From a checkpoint of a small model that answers yes/no questions on an image's attributes: fusion encoder width 192.
Rows from block 7 of the image encoder, named by matrix and row number. Rows with one number belong to one neuron. Each number is 128 + 32 x the weight over the matrix's rms, rounded and kept within 0 to 255. All counts start at 0. Numbers have three digits each.
# fc1: MLP up (encoder.blocks.7.mlp.fc1.weight, 768x192), inputs 96-191
# fc2: MLP down (encoder.blocks.7.mlp.fc2.weight, 192x768, transposed), outputs 96-191
fc1.45:100062178167082116129126122143113172145101128144147081073169086144167167185119147118112107148098129065134147127082071094120150142151135115102130169144167153161194086120088063096174108096159181131087066154139052146153119127175111099108162156157226174130132061102133172136174140179085076095
fc2.45:115090135096076091101142093148098136163171134153070097085177118167100167084135109108051151146147132122072052094143191182103118127132135138136143103105153117174065128138133159088019083108146108097168110063204141163100137101149142144137144094234184110085155072133149132126190140084135138085
fc1.46:118099097162111115152106177124176077115108105099149190147102166089045136157166161130100121111149168115095184192156159132178150144155113098098129130129133126155093128106129112078174097154170186137137166171148119133077157094102068146083092175073193148114171217089112154112156134174089058139
fc2.46:129138164126178165132175099153102123076074141104125096099119090124180104119126145091198109110084076134196101106080106147088064186097106165131162095183143077137128120199124122162089109106137147195124095155145157090109114150145162102091165053184155127152155095206116091126128128062146177096
fc1.47:166123140125132172121122103103101191158123128180105090133140099196118137111130117189069113107102128079174107160104132109089126107155155097122116115189121098100138064128159155122096102172123175121172127092095163116133128124175073180222094159181226139106135170081117138063134071129138130064
fc2.47:122164133164133132169109146150111130193166162151117165102142189092179178120122135110138143195128127143111107139109188153121153104173119158122126099166143137136102216147124131110112179089136110111140139139178112157175108143103147034077152101092067115118140092133075189190107192129123168160
fc1.48:109117121112183124118178101094131047136084146161045125104057079152146092124148101125166152115135076126184084158153087167129188174099162115136152135127206159116120145141138115185105160100096113164075090158111095177093091171135150137118155102116178143093154156119154112106091100148143122101
fc2.48:115141095184025129177123116137141094072141131104116109113131194099157140135136157106090095105148139125088116112071184148216154105070080104085131115125087128164150110167131094169096069132161109141177144149081137127149159037063096066116126158152054119170099174152098149141149162123081162125
fc1.49:183160139098199147083151146154194076113126149168106113115094165117119185111165117065177143129116156108147156156139155120217160135217112154099074175198215114188146079167178181137104114084076171112118148101093122118081207139172232129108152131147144047147102063159169135073174123159159099138
fc2.49:094118095142121132170077049150100218137084047110154141162149093133184105146138110136108102153166133132124129100165099146015106126086143168108166111076063069122140157129075089092138120137118104185105045179151170129140130140081008147102139138142116185124151166080054126198123113131150110060
fc1.50:120141131145143070127074066084105117138099131180180159105094133146122102128135131163085137159099099141086150090125100157053121143149142104147110148160145110142134182131142143120128109171129094146107157150162123160162118135129152074080147095097131129122153115096114144129142102189121093174
fc2.50:115097152131136178064201174193161119136152150052116145121165125126130164120112132113179163099155158122138073197107170125110131093134148130061158123130087142143082095124085149121103102136150131132095121094183146177133086088109167116139137168152139121124128110171119134078152140139151127095
fc1.51:082131165129145102152088155184195124141087161112123108154070079154183147161142121092136087150131095157029082103091126111204168155107069115179107072138158147090148117087119160088125076151135148159160149083106123172106179151110167126110182055152113158155153130131172120122146126121145150126
fc2.51:110199122164073176109177159069124114120132110144115170189146147131117095090076086165135179154109112101095170130150105188155067121089163114096132138141178066119087108140175136093140144084116072073121158183125137154129127084162132167087114135091147134092109120128098148083117165148010154106
fc1.52:115157177155163185128108171167156205100134163173135146152211147095189117187059152116120064175174147155122158111112147143129047102116093071150084102139102117147131107150125115145077107143123117186119151132146138136153121140141076106083070137182128113088141094075184120099145089149061129145
fc2.52:122142118095128113128139137115112106184180115087122112137103136131066114142164112163126117148102100125120163141122114122107134127146077146055109178099154131198112091065120137101145183101160174114166118115130145104151101124188125138119182099114099150132139124194056122145059163139164096142
fc1.53:133156113111112174165157191142180115115101122108149101093127148116107155084136162138100128152097111207117135109148066162139108179145108125120106166137123083193123147087115115157120075145052159124113133152101150063132119106071082113127176170103142122149153105198111174102141135113081162179
fc2.53:107110109149139123172134166127134194130105145127130176152143134132106091147118127127124178137134100074123136126158169064147185059125187126072108096136121116087183167159138105099132134095171108114176137171155144169099165154105198150079103139144129093076076163153136094122154103140114097094
fc1.54:146157089093119088167093124121125126148110127096138131159131173119112102098121137145181123160151102133167090154128083142126157145151105152067149148129127128150136165133094118179093152114102163143067141153153154129108116125146128149116138123102096148126204142136114123143094170143156117138
fc2.54:137095180132155168056121138132148123157139144130109077137102058125166165116154155109130149121121120102096120125134119110148143121121120158177155108126130132069131132128120094102124084081162083179148102102154161167140148147145121133140090098140141094135084115102128117090108131131150142077
fc1.55:152078112129174150129138053136109169080153128116139142202152140095135075137158101172076157115153185114091078176122170097106088122108113220128062151063088124093114113104150068100119106149179047166123126083141149185156204120133055090146099160147161166149111173163073155174162149125155101163
fc2.55:200153144112145172134050128103153107162190061125161078166150078055136109080102084144159171162144147170205160164129144075142127123111167173177197081131155100084154122154188112139193096104172185130089132080121188141106245177141062129124144170128107073155150136124154122159138103131160114153
fc1.56:143137133104227128207110159132127116224150158117197091112140073082044065139078145129124146167135204126163075103158216169073139117129091190145096055085097128151110042144137127176134114106126139108118152120098134162167102168153156151075190150130103158145160135037087172122152137143064180134
fc2.56:135099118141058127078144061169115097072113144126118139091120161173177190053200130145073103140129093179072177135113061108108100111095127095138161116104118085051130142123086149145088132149158127101194123143106169133060140100141140168167064089098082123164210101159134090151154121049119074048
fc1.57:113118166090068146156105118123150187132116044104111123154113166130103120096124106163114194144118130146127141100144134097104119106137119102134174146145095127102148116135127079092134094094134126141118191149140183162066107098163114121115148091129160169159147116119177121174089156146106133138
fc2.57:129132071147174122140118127136134084117114214151149105122126137150135147139124142111157090102171135061144116153125117150118171145123164134111156115168166136148124122085155190158128155144111133136166043126133103142209151133128140083132116222130090138070166109111106111104110102081172117152
fc1.58:138158176086171104140119134112157139152129127129145131073175111167147160110138063161160093157118122107157171118113162139114139173113151147158119105117103116114086114155098145127139148148118207127134130163146120135101139166147159142103149137137149110129179151121137135122151097141185135175
fc2.58:151151114146178153117140079110105123127118094104112101133138101156158101085182132143148155173157140149132084135132080112139143112090141147126226071178148091156091130093094096124137080122121097130046163168143178107116131134191164107159141143124123111076078102154094051076121168110126109168
fc1.59:120148174145121179206151066112087143136144104077203094159176102094140086111063200117088123155152125134172111097150139122117109048181110102144126145122053150128124133136114142113129178112110099125186131150084107103164115133126106138137154138120111154143141132122141068124097112167111100109
fc2.59:142078081143110123086071216055126140185080165143079145110136128133123100100125131094107149107091146150092099158095129122102143157164166192107096162182153092139141134093101152131136108134104148133148119109086125139144158092170155167104135171135115138085166105089120110102118132093162162140
fc1.60:123087128165153132191127128111167140155131134172158103113096168145124138177100138138118121187130083135168157154155186135147186124126120093116116120172136110155093089122159097134134169130126154132166161159133110122145099158181104099155074104146109176174133145104168150141098146136076132143
fc2.60:150169165109145141087119188139077184116196137040102139187141096099100165110142115144123112172123148152124142126147125106147088149134177234139174111096145138107148153145121125129100178125136109145123113113065138119124130070164123156129118081102080070083130122117107092154125093089209079159
fc1.61:145159098104101130116098126106119105100150158154210084131087108161128154106104182122089112132144116139145061141080135080139110165111043160123105072153123146163096084107118111138077126114145101128149122088139093125101132140179176131065186125187114127178085132109154136073086165126162124131
fc2.61:128107186171159152130112134192114126096085165110102163116123178091127082189103084155127144153175112099107184114163167121100100059157160100093139122058112121105111095124141145192117137162141126093158128149129095135179126115151092055171054105065090164111137115108127126145114082129134128138
fc1.62:158104065109189081035123103183181134108137101123165121170156123173117178114110158085083181224119151126084065050084158104145119126112129165149085060077180103108199133071133098084107160133094133103062088146039106117088166111076088135129120122085104150166182125171151114153215099134125132161
fc2.62:140172117076104082172135164110121085161079147172169117072131123135137143178130109170141086092114107091146157225144102154133094102181109087107137167142124137132085162172140194075097130086140115104106126151094133108072116144104150122164079151103137165094152114159093151178153123167062147148
fc1.63:120104165094156137153183127098067153107155151128138127196077144133097137120179144127127119115142144084108110121124164078155086171103117089155082115070104106081078155090122148149204198159052139150117139146109070165071132113147083112147111097125083102155183067118129090106124088072116151112
fc2.63:090116128179140114076123168125182096111119115119146092071132074139174078081129114122127155188125127132114184167142122196136150092141170205103175146159130120139150125161131140113076051141166147138115098134146166103148119110098137157104152133167141167113134169140087199158139105152129080138
fc1.64:129143153099077111155137142077127117132108102054098109149125113115112108121131097160115156158124165201114158130091102104170115090096135121130134088132120147161139146160103131124158156116155147161141149127136056123133124092107126123119132165125115106138114101151122110116163133122111156108
fc2.64:115103124120163160096170153146131194117138132159174169114142109136188144150086125131141134164108169112119052142158153061114140148132169090131044146119157059088108110127102087112142095107161076106115135083127124116097153145097192099152124104110126117152132110130140156078120071113105108169
fc1.65:156092148089120095189163064137094122129182188140142127166094145122123145100107095113148114108148146203105179190105150085054095144139157095165147165147109222119179062085134100080120133185115159090114154068121078120165175129164074132189092113114153147141167172115081161063106139146154164070
fc2.65:133058124140135155109094082162168136137056055160168130102135115119125135110142133194135178142100074118076105076116108126185115084130113144123161173185166110170090190152083119210156121108143156163099170139116156091089161114149105136089145137123100131104103135155187129137072172091113105202
fc1.66:151139069054071126120151149113136118144042084138124218050070151086167099153170104111114068138092165088151099164135162101054099111057127150164155137120133184108078107099105156105146110142164159098108067127093070133222133144114134086146176107144072066089140140145159125156118078125171109106
fc2.66:114180125197156107140140072097094032114147140127154078162147096139110181082150172104119157117212068111127073083171054103178168102160121192091112081101164153043138084134150088211094121104129134182134184167095142118065099124119095090154130131169164180146083147108086216094089118121099173139
fc1.67:148112185131126105131105040131149136117087019136092125140127150100179121092185125115138137094108096115105138126097084118128088109073124153168098158124181174118157140107130098086189123163133198110140123164098093138102182109119112133157166083197112071161136133129132194110131169114171132058
fc2.67:151162123166127156119158116117130145142179193147118149111120123131146128137162092141168107170151071153087107138120072149158164103178085142096142160185097136148139079209143160153089183105134114122143072056146161149184121098104178124113168172146102127133164099131144088108150109133135135227
fc1.68:158112165115134095153125187059073148125177140111115132149135120111166094079173177149090146136140165156129132123066103115089122033127101112089106060179052161108107177120155126142175133101161115172097178122121159149101141151206110159123073125107142052113145147112120135112119112162186072139
fc2.68:109152123162130151101111124120122114109120109205196132126115127108158184159138069096142064095124099132128079094130150170216119215136121141175113188169182106151143143103149124174124155157132147072161080141104159079138088106065146057144209140124083216195116133143178145127145123091071209159
fc1.69:123146141144106097111125070150133174150167134100163084153094094178189132103185126129149107173148141158083150137150114145111103178125151055140138117190124134151119130153060070154177183083182191084096112160180178204171106181115122108128186139126127145067082145221132153132171067111133078136
fc2.69:150102113095094102132146068141182127121078121132158136142192164143076207113145129039112120078116158090136131113163108135096110129054092122144139168120178156152088120141132145124047105108103160166160106095061106151108182116101100143098091079164092113156140195097132113052126131211125171114
fc1.70:153089126157146162181140129128137110141083117112165147097154134117162130121119136154124099128127120132106131121127102140158152108137074132122125116112135162151151112083136096146137079116089171127072115126082120160173091106111102172129137144119138150122159123105123153141177137117116148125
fc2.70:138191090093142118138116086148091171101132123122107100130125128161117098150130123078108108129138102114139163106163106137122114126075130134121138107156159136100140143102126157117074148141148118118157111150156134098125142139116118142147101117167140131126161105109149142184149101129135093156
fc1.71:118049142157091123161165131153116122081131113103115079133117110140118093122155164125070139087065191127095096112113114149136075108171101149183080141175139098134155145138106141147098130111117096147096078123140121131109143120166154111122095122088076109120168157139164120181147127130110148099
fc2.71:087190120112170127109110151112111135146147137095134197130169105144071157141144108114119114145185080114145126142133156137111153143158137150114114114130175200115160120132137137102150107191156174130138178127099120095189098115133136117118117151144151086097079120112106153097125121113146153147
fc1.72:121113122126143091125131131146181096109081109105084173107086153206154085143115057158125150118127057138087061066064184174105111169202147142133159138150131112082078187097045123191158203115178130130096188084154136180139127083148084125184146110114156165133134114080074047136146163120081178084
fc2.72:117174153162130178116103086141200109171149138123239151121132164125127171176086179113097133099108167146205130142140076139154114110150113134119134197167148119085108153102206107082092200096098136116120145156141212106138152102110084180122074078130135194085120175099170120157150110117091113155
fc1.73:099114155114155094131113087212118138100134200126129172169093075152159072134135110136130156123106096153164103142145118160064137102117087110181148106083105135135100138137120112136098122168139095141110145144122132161072116080133152110148116121137116172117139124137130115151153104174146176104
fc2.73:191124198132120105139129184100125119123088071114150064164183125167085193153147147085085097154130130184098154078134148088222095130165139125060153115180115177108116155101091170072136161137097150111064105101157089132154115107136116174109162134113108099170127121153098118091139124112082131123
fc1.74:154134124092181132114173086083148063124098142133151102115116152122123122121109177125121100164083139149187145154126130130090164080085124162104130094196155103095151148152189088136135098122138102084139092092147143095123174046066062062121106107131136139144135107109151125147172064147124147117
fc2.74:087145147111031103109097142122123176179121150111102105111162153145129100085129089069139161159143107097102142098151155162141117170147124136154086182135100156144136043141120157097134119104136139094105168121181125155080066122154155142151131149100084116167143153105169123085135149140108145125
fc1.75:089158107176142089141139100156140101118113100164148115137126145134132086122138140124121128125097176155148087079122095143150144152169148127116109074163178145147128158115152103124142108121162140174095117151117144146123193167104101151165179175163123152122131096115103112094189124118129127147
fc2.75:097129141127115185137139094183147127137111159104186166090151129152110136117082151143126072119142123141119139190132079133115121123085126137092088177100123112099135122146108100189081183134137090148145110145162119111136120103149190152127151130108116139112080128111086163144123163131108164121
fc1.76:149171085167185125144147133117127114156180139131144138160135123105101132172130146124102177106051143147126130137137150136166117110146074140134108109137192157140141171131126126122071105115110141138141161124094063101069090085130098112161153081166057079125129191107123134128115117168174184113
fc2.76:105082188052086109115139142181138143111094133168137148160147108114119159113094131113146094129153138123125192159111122173122136103167161121134137085164086136144128080200160204131133099146123067144131113147115147102165135149128179171118112135104113102136135102137123158153116126122098158139
fc1.77:073105088156162152119145073139171087132155158219164152058176142137124105131110126227192201087098101068111121114103152136140114188115161097118138183168141130171168076042122076152093107205067102119100080078085083062080117103125185189125179168126137118168115125161068175128079208124104126105
fc2.77:121086123129075088151118194153133114111117170114133115138089140192139164181091115128087087202127155160126083117098089178100093101156070174121177117120079131129068163162112179133144170127150137105098127200054101128150180169165089095144115131122137108192175155103163175175148082137119167181
fc1.78:104185086128168077163131103153130120169105092139129116129127111102199096077121119123118116179105113118153196137154176101133157135157167114140150144124153160097119163145118135114126109099091180158165106166084096155121133131161141138104120092115167104152113168132147155155133072096107124099
fc2.78:137145132099111150143143190105137111140160152119107144128122136098114116127088110122126151089124104157120110109092090146123116147076181221116109178158122114136080118165134157122141157148111098115125133104137152076131121130122137145127097124133108139166092067122195079090128109132156177159
fc1.79:176100119124148110082147077178133076181096162091185163116114122145056142083082142202109121114110123100072110054129139162169155113132140098158121159218109125071132115138149188162116155160096114063099149145127149152173121109129121139084140103108138187145110148076140112114062147120122090131
fc2.79:097117146199136156114178145112127148138121142114154138100057097107120156146114141150122149148149157079178147104138090198109116170115124142154151095122188116154076172109133064117157119166137161099108152127094113087156132137106112169170161165119111092133127111111200158107187079210105171102
fc1.80:136108145174124096166098086109102147150093145148172100109142132174131203100139123163121195111131148137125156122139099155153078156168153139135176081103144132120141153110130121112086077127141125104118129158138119179134131129158169123189150137148120215137132122103130121153162079120192138156
fc2.80:129089092043162141068180147084140089108108108096083158179158116174112039158148154099148078185129150130145109135109153145139148110108092112149089153100101136161153118143073118113097174155147125175155100130218098103121118111044118116087143121116146084141124122138115132135101143130103108057
fc1.81:053207129090170115088128096167094176103151051100228187126181131136137175134169085123087051255143043174134134075092126119074097142117132106118142081150149095197152137061041140154059130107139133108078093155151236064153119059143108145149084128138129211160095195180137161127127180053132131151
fc2.81:157077032167122095117199045076155057140087122084070132119182167113106107110069209101163176095198061111155082151174095094118168177165141111154094161128170118073096134133166125128110096100128133092138123157120094183147144098022131104044136086196199081057133034071095084063109167102110140111
fc1.82:159111132174163129105107075077110123088146130063121097109120115146145142186129106145134134122155111160124107116091115118084061159113083158133108093098113162100134146166116130077105084101108194111121143123066085126140152099080159104090111109093140093143136102120126124132153119122112175143
fc2.82:097115133136157132151143131112149142145144028156148082086123084058014123168195103151131111089165098099114121148135106095139161174114170119113111178065146105067094092136229073110159127179173023237114128052118234178156166111240109128102147144073172172124134147172200074033159073143145151146
fc1.83:104134112098101079127152125240092085138185184131086075123137150215105142130125183098157186164145164104190120161110182111117101192097067100114147207119173098108106212106179126154156152154151146187096144149198140088130151112130206154100119129147159115143099172150096166137129092102128073168
fc2.83:125128105179113170158137161048180120108118131156112178134080141080161087140096104172111043134080111133052122048150111177093139086158185175183106099159142137100119063172130102094156137084084092125128100065110055130136125125145101109122064120084120151151103129151152137090104145160115183140
fc1.84:099102138116145118137117128078144144194100127150112131137113137113175144163155144109142087145086126145129100115088152130168154159134136113150107137107118152139083110194160135142161163112143126124163131183106147139099126129119098160122081096125147105160131123115136178146186085145140153115
fc2.84:164208125139098115172166183190130146087175133073146111164101108126153109116131116149146161093147095122148146135173094118162088126143085135122119101127118117160119137088122091108131135106108108099137124123164100134172143157115157132154132154154144125140134129178123132137065128153135091183
fc1.85:109103123107135079079181105128175116180183121118137103081144121126112129144128106121104097100145129131099107097122092119098102130170176102106086102160140174156147149159086098094175111131132100141095144152084086122156157118062150155119135109176110150081139155165150172131127191065150120101
fc2.85:164119132134111155202107157147078142059100163120129154159121170134145101089097141099114165134133159089199119117162167106146133115121079098176188103077089101091119145086132133132102128152118155071100122099135184104082111128113127127116147142098095129161139099058105075148162090168113184149
fc1.86:122096128094111148163102068161147144139113172075119135147119118105126111133169161125165123092125178143152117176122087094133174106149130117184074152104126074051114168111142093108192118176133075104124089131077166166105119121140106081112155097131116132099105124135090127150139172108179131164
fc2.86:152174173184123118105120147126111110133202103101116125143135109150143085185090110121178154148181078147173152060151102119079128153156144190148191072164142137177112107116154129141132130080119189139170163078166140119072141132208102135118107165200157107157120147070201070110198124159141122083
fc1.87:122107128038109124171077102152136121142145162102151150097111118141124148154089125082127173129124119126095054165055097132083086156165176155182096142140085076099169126097160101128084126151125100177124134144132133117134180108097135163088110171103103130069122142144135183101173112151110140129
fc2.87:161140099171135123101095071138152092132099103179141163162131124101102103083154108180143086114155094143134201162182200119142107094115121097065160110069087188176061126100091149129161162110134147099114141107078127135140077104148129127148138094136113158135183117137072088183075115113147132151
fc1.88:114154106125102075095119070084119161138105114128139176171112148076079110065162147161104105109174154126131073144100089134133104193118125134158116077108196136176098158172145087114150088115132093114137146069181114098141138140133106155107157143108144107142103080108110099148118146145143133122
fc2.88:143121103161189157140114153119117112137098135148135105119168108097149095144120143116153182147127131115092183142096134118115100091134160162134145117153060119110174147085152163158125210124105161144109139088126155123120127120124060097126107157170147145117092171087129066144115109122172103127
fc1.89:120128110129176111139111087137084102134161122129128112161104127109078109115107121166107156119110110139088109116133135154156118134163109147135157170148161142085136106096124107129162128168071132150135132207136138126132141186079153091172133118125113137127163180141119120157144140113118119193
fc2.89:137139155102162129116170124115099141139091173103132169129101171089169175132167124129134114163104148068148173133113110077114129148087143107121126146145110115163096140135148125088100099140167159114085165078052143165166156109145128178102129167137131129157112091106117079127141094129132156102
fc1.90:103110168138095096153165203079148126144172118079120152085166087104140106144100100132100047125103086136143048089151150116167087158150097123130136081115152148168139135159112167143174155168160117151131130109144125128108142125137099078125106141097163056097081167127098156106132106096149203182
fc2.90:140108134094132146139150113154101122116138104096141107100153151129139134087127155131087138178120093120120137188102103120095147085108143146101104114169159046146118186138141100124125051119088122142115138138142213184142073091097091100100143172165102147115138105117096144168131088152096086146
fc1.91:147107104097087081111185071146117137136112109194129138069058159147114175151171134161136209144055100133110103176133144056151163180182156068108155209081214092232094128115095156127093110178168176163121196144146104166128083073105141124163091166102162075084219129056020106107207133146072092090
fc2.91:112061175105133180108146154091177152159159167143160158117132155146120136147149139075072019116122183124162096162166125141148064105121114198098128072192110044111100135214106107057152192116146152115170124112106149140077142126154115095111155125144109113180053120152128142120089133127142178204
fc1.92:140152174088079097114132169171171144143135150157129176103136149125168153101106170125099104140124195108148083112076153122106145085104137141127141131168095163109103101108114165157137129096127136161112140134071121133065135129118139134112064122064151136097117149104142120106166098138131130126
fc2.92:117090085148183220131149123118122176124132121104141126153150135101151119175128119137149115079153090130182195192197143113102119140155093167135103116112090134137114090184123111109089093135110118108143094126154118105185159140131109112148205167138119106118165126124125151170105143116130077142
fc1.93:146122125132168101176154116177198099164134145096141098107146163146091182142074130098196099103157138094155086149090089142111152132068055131045149076128100168145148102076172097177161064135064130136102104133093080123100161098252130092117169101097164145067152135140127159209122136143146184111
fc2.93:079149160160086163142150158143086158100100092149136188128084109116129087066132146109140073105127111146085177135164176121108104125130193105202122193157142170116118132158136140090087200125150172117109182108166208105123104160118115143160022118117064141194089142138118080052116152137076073118
fc1.94:145130126084131141120108121151156082141156155129134104143108188116166182141036109151122152138123112099126053121180110122159119129159138152173071072140126177125093145171127166120166149124131083089157152182142160128179194090134105065063168154073112170133183091137108181151091099147123112165
fc2.94:122189126112199165118134104159149167164110149132116144143116108059134150129138120144143168059110145123131150164127138121102134090148137117179135105114081151128130160201125083061100209140054136142113149090125109159092160122119077162125136144122134140154131181082182161115151112082177114128
fc1.95:109140179065179153125137147138117125169084146161134091132099169162132098113091150135121117084159128086138108102085118144106143121128139136111142107116110125139152101103074135082118187136125118122054159137159154151130087085099111090103087067125176141141090173099208192113136119147100126152
fc2.95:129127117166158127124160087131186174112136123113146146119115120083098125114105087115182177131132150104082131172105164125130132079094119108168144148138070097095105133126168152170132079129112130144203074196157143169127162123108097103104155130106088116133145085147102154146159130130159096130
fc1.96:167102128121153115107133163124126097117116140101134124141140153143130114119088143178168121084106091068172180139115123110111127106102095118132137109141136149130104109092151117079124158155090103102120151101102095113135105141123101132039089100121131169148103095128135183162134158128120129130
fc2.96:085120153101151117117133122128120119187110124130148132116155090093076090148148133065133150101139108138099041085133193142136032127104091102083171091149153132104140132155105100173118120115113097174134120119175196132108098129117175135129177126138170143132155104119137127155157127169078120153
fc1.97:128091136138092132138115107158151127139122082131173120146142086117097110161096144154128171116103184137117185076114189106175117114145098098165061139163037126130096177174185126087120111142160123130172104146104141144159096125069119064120174143183125161080102101141181098116125155102127123122
fc2.97:159152149166105114102167111078091119112115120119134087135158055114135091109109134113136168111217103119114084121106101099112138117157111203152091113132139137104131125134150118136112094131094106108076133113117119142104146145099190120083169080161190155126094142162088149112110093152190163105
fc1.98:191093109192140102129160122111087067081105173209103156147134147118125159089131192119127091191198150170118057131168096153161147080135153147031086125200112118128132185121069084071123118150158167131125118127131108149110115104122143191094125137093152131113125173117169101106090086177154129134
fc2.98:097128196119063150122134125122165190092112098068173072123074096153144121096139108109156098100134150121190129213156152151082133110145151151145122089070119133179123062121144192122095061094123119064177135105127166115163076104152088064162117110143090175115155126149153139094108121106109097074
fc1.99:082082159092112181131142123097159073120144077133137104150163155193220101085164206197163176126095132084146112123137121058154086129188133116081166152114143135175110087192067152163125016105177101134182059045098081151104100081151143089050143135136083112176164162205098142083119077042109156200
fc2.99:147138127115163100103130128073130138179077155138126094112130103111101087113122080136100150211091117123112150152137086128101058134093114104106093148176134153096072135190145117127155131153073163135068158126079116188148099142119117101184183155168165094221150087090128147181128166113222117133
fc1.100:149095153118144076140131124114132149093111162086103169134168100093139082149170072135062138114163132158131156100121140170056066178172145129075126148093104139105124195145152088104123049172176222172104146108154110108155143108061152162143142165137100158104160103111104183110122166137033134146
fc2.100:118148119101224158075197111180105001122139080113137080113102106134043091136130012221169096118105164132119082189210074053149200144092138148053139159091230162157113147091124092184148228230178000181171160033122229187145125114218093124100196141084155104140113184138171127018120087124168149190
fc1.101:167138141131195079085205147192128123146075168164141121134148110103191116186137114174152161161096081199110104061132172184170139105125038090119117142183071194163163101175150110142151067194171065152126173159131114149152095113154116136086185116152059155118161125089110179134145077099123132185
fc2.101:000113109031106137135000121139119154042060066155149169114140104089189097157097193183147080170212205095074126203131119193051255098051176171153059159114139177083135090089091143156115155047078148040180071141113086144158173053153097213124108249124203134115091132180141155113002173085217136098
fc1.102:119113113149168108124093092132159163148137114126183080139166172084134094102130158127195155146147136090172151124112159189133113176133101120176089085105131162161112122166145189101107110119162106171152121143084113153179135162144101140083140093191146114108106050105100148159127201121173121097
fc2.102:161138106173073151141142147128105105102093139132107207103078122156099154137146130148080138111121122140101102177159065081175153111129169127167167130157126096076136204064104052159163172137099156084129139114136112059046124109062186093143105160087137166123151181127102116129108064131135113172
fc1.103:183135104148140108150085101107071139156095136115120102091096099139177114158110113112126099111183145091147160091111140106132140156166065135076150146122093077086179140137160114129132159165146197151147097129130112113162063120131099148070166075104107169051192228036179128095140119158174124131
fc2.103:084140152128113106100210159132186086164115100131193152103200179144109083096133111138061153151100092130155087131116104153084092157117117122087136146160139147120087134128137158161110130074124097103146144122102118122144129140121111096139101145154147107183087116129079166167072135109109143126
fc1.104:211118133132152089135168124093152109151115180172116078148158123115139141149119130080146130146125081103188097130132128168165115145124092116104143055186066135159172125139144107097123137120151159134156122092140116131093114109217117141099230092148093153155141161086092128116200155130102174155
fc2.104:104123154127170188089088062167109178100163102121101160161199174153118198110167176246130183045107139135044139157152109181048153124160171114170093170054072158125120118172087105149111109177158116127077110063189122189152132176062144108112063145142158169138151053182167092144119075111208116163
fc1.105:135107162188141182113096165135086136123132110101132132141107103173149142090105188116081085143123144176131054150118138134171127106169150156170147097144121183120142086166183125180160195091164092225098191111139079109147112108107121096054141111153155125121154191129141092139145138130158119135
fc2.105:097168162063099123146106112151130092163151134094124060149094065109172081109127134137215132101173151122156150158140206061128115141126098116138136139178113113142137110137178097106112128134116094102124114166125098107164134144107148102178142147076140132148109136088202121114076102098070135143
fc1.106:107097119135153071066136130111149140132083138126138081127114165082166097132132087069121149094113107089101126095120143152145115174138157103111093205145152104119102185122097107119169118084104116074116124113144098139154129190091099110097077118136119155134129141165124143129098148182129164100
fc2.106:180117148135090118144154160141095124123153100108133170166101116162131117118156085161169133108121145075184177115119155096134162097101101180151103117083098110128182133120091135128079143134180114126189139103187153076141132075148163160091188114123112102108155139087097091134103114098103066149
fc1.107:130118066201110161084158115124132093175168146086065128157135103099139131116096134159112187124099118142163180076149095131104142137094126114130128142118125172135088073117102134102079083160075119130137161099136151129105103158177145078132150141112149145104139146155125128127099080094124129098
fc2.107:144139112093126125117116100128145146141070143142166062098111136152106103126129143138107097181090163105051082068093151117122149187160133120117148061112119135116131160133164110147156152160191095113102139148110103085126146131193118102148116105087159127124128109115136115145167133136089151145
fc1.108:086140147129119145167173161176170152119124174084114108112149094094125118139101132105108128144087131096164106136117100165086119113120102180114195088152101153202124114156152082086167106117091197187080170093097097175131150089104153107094079182122165137119158128137144138081187113166105160088
fc2.108:139135143111171102105084141089121121090099125140152118117132114131159100143136142169142109139123110092117099141095251162152127071213182049109136107119142145131169148107132140076079178118185116100145147179183149152156143153100109111135121104120170183119173175131054139142201121189147071123
fc1.109:141131159160094127163112211094127111097143164135146112147106100103145092146101126150166105099090185124111119103174199137129166180087127175141103131164107115101095125121183147143130146148136069144146121158107081131147121183081095175087123123103138200145078115146176130159101133157154203126
fc2.109:138088160137107151152173036132095146148170154096162114095170158127088167166131138091089156147113050143122161192162071103115110150203105106105159132134144106092164104169124140114152050147078128110109151114115133193099157107118187099145110111140204099084142052131059122139129156181136126104
fc1.110:094127152089146134059060144148135105123129135147108150147101146149102148116140088156114108155110121148127103143097040174191160176115162156130136150141161099181118113082121141082157115146169118159146093117151060146071140138124109096077171103121124162103100119208116219183111172112144125176
fc2.110:198134105181119150150195123103142096147100120147124171126139148117191138141136175121128122123085154106117189154151200105097138101131140117109121114100135155078102124172128139155110106118093128096097115173155159120206085147144175119158148105152121087142153069052111123059138143129137161116
fc1.111:137152135130162135122148138147126123135085149108124158113067108113149125157149109089109066130097062124127082152155163127130069184124052126096146123160090162118133087107139107090144151150132107121124111132138137139123083160080130098106116101110104131104109105150171134145156110154143089136
fc2.111:092161083137127087086133146139130164083190133149141141095158114135104124104053154111154160187136154123103150060096099136129161102093191117202109119104143080152125151130107136177187084114112095126164139141117142104128166106134106080118137148177141152133106125109119124164080154153105161093
fc1.112:154131189144196144163170181147168099151162073154145126128145098099158141206116150163177169108130137121126101119135103218104121070171092118138125185134167190154070109065145180090109141109114068110152147086133097115125162132098091082087109139089113141112117126173088217175123148084142123068
fc2.112:078067121141132101118101154118127142108172180099127093120110102190064161101106111127147133125123113121156155143145099156190084080091131179115128102095132155066115139110077136159136135168163183099146095147096098174130141141153167152155196183158139086136177141117133124142117141134106154122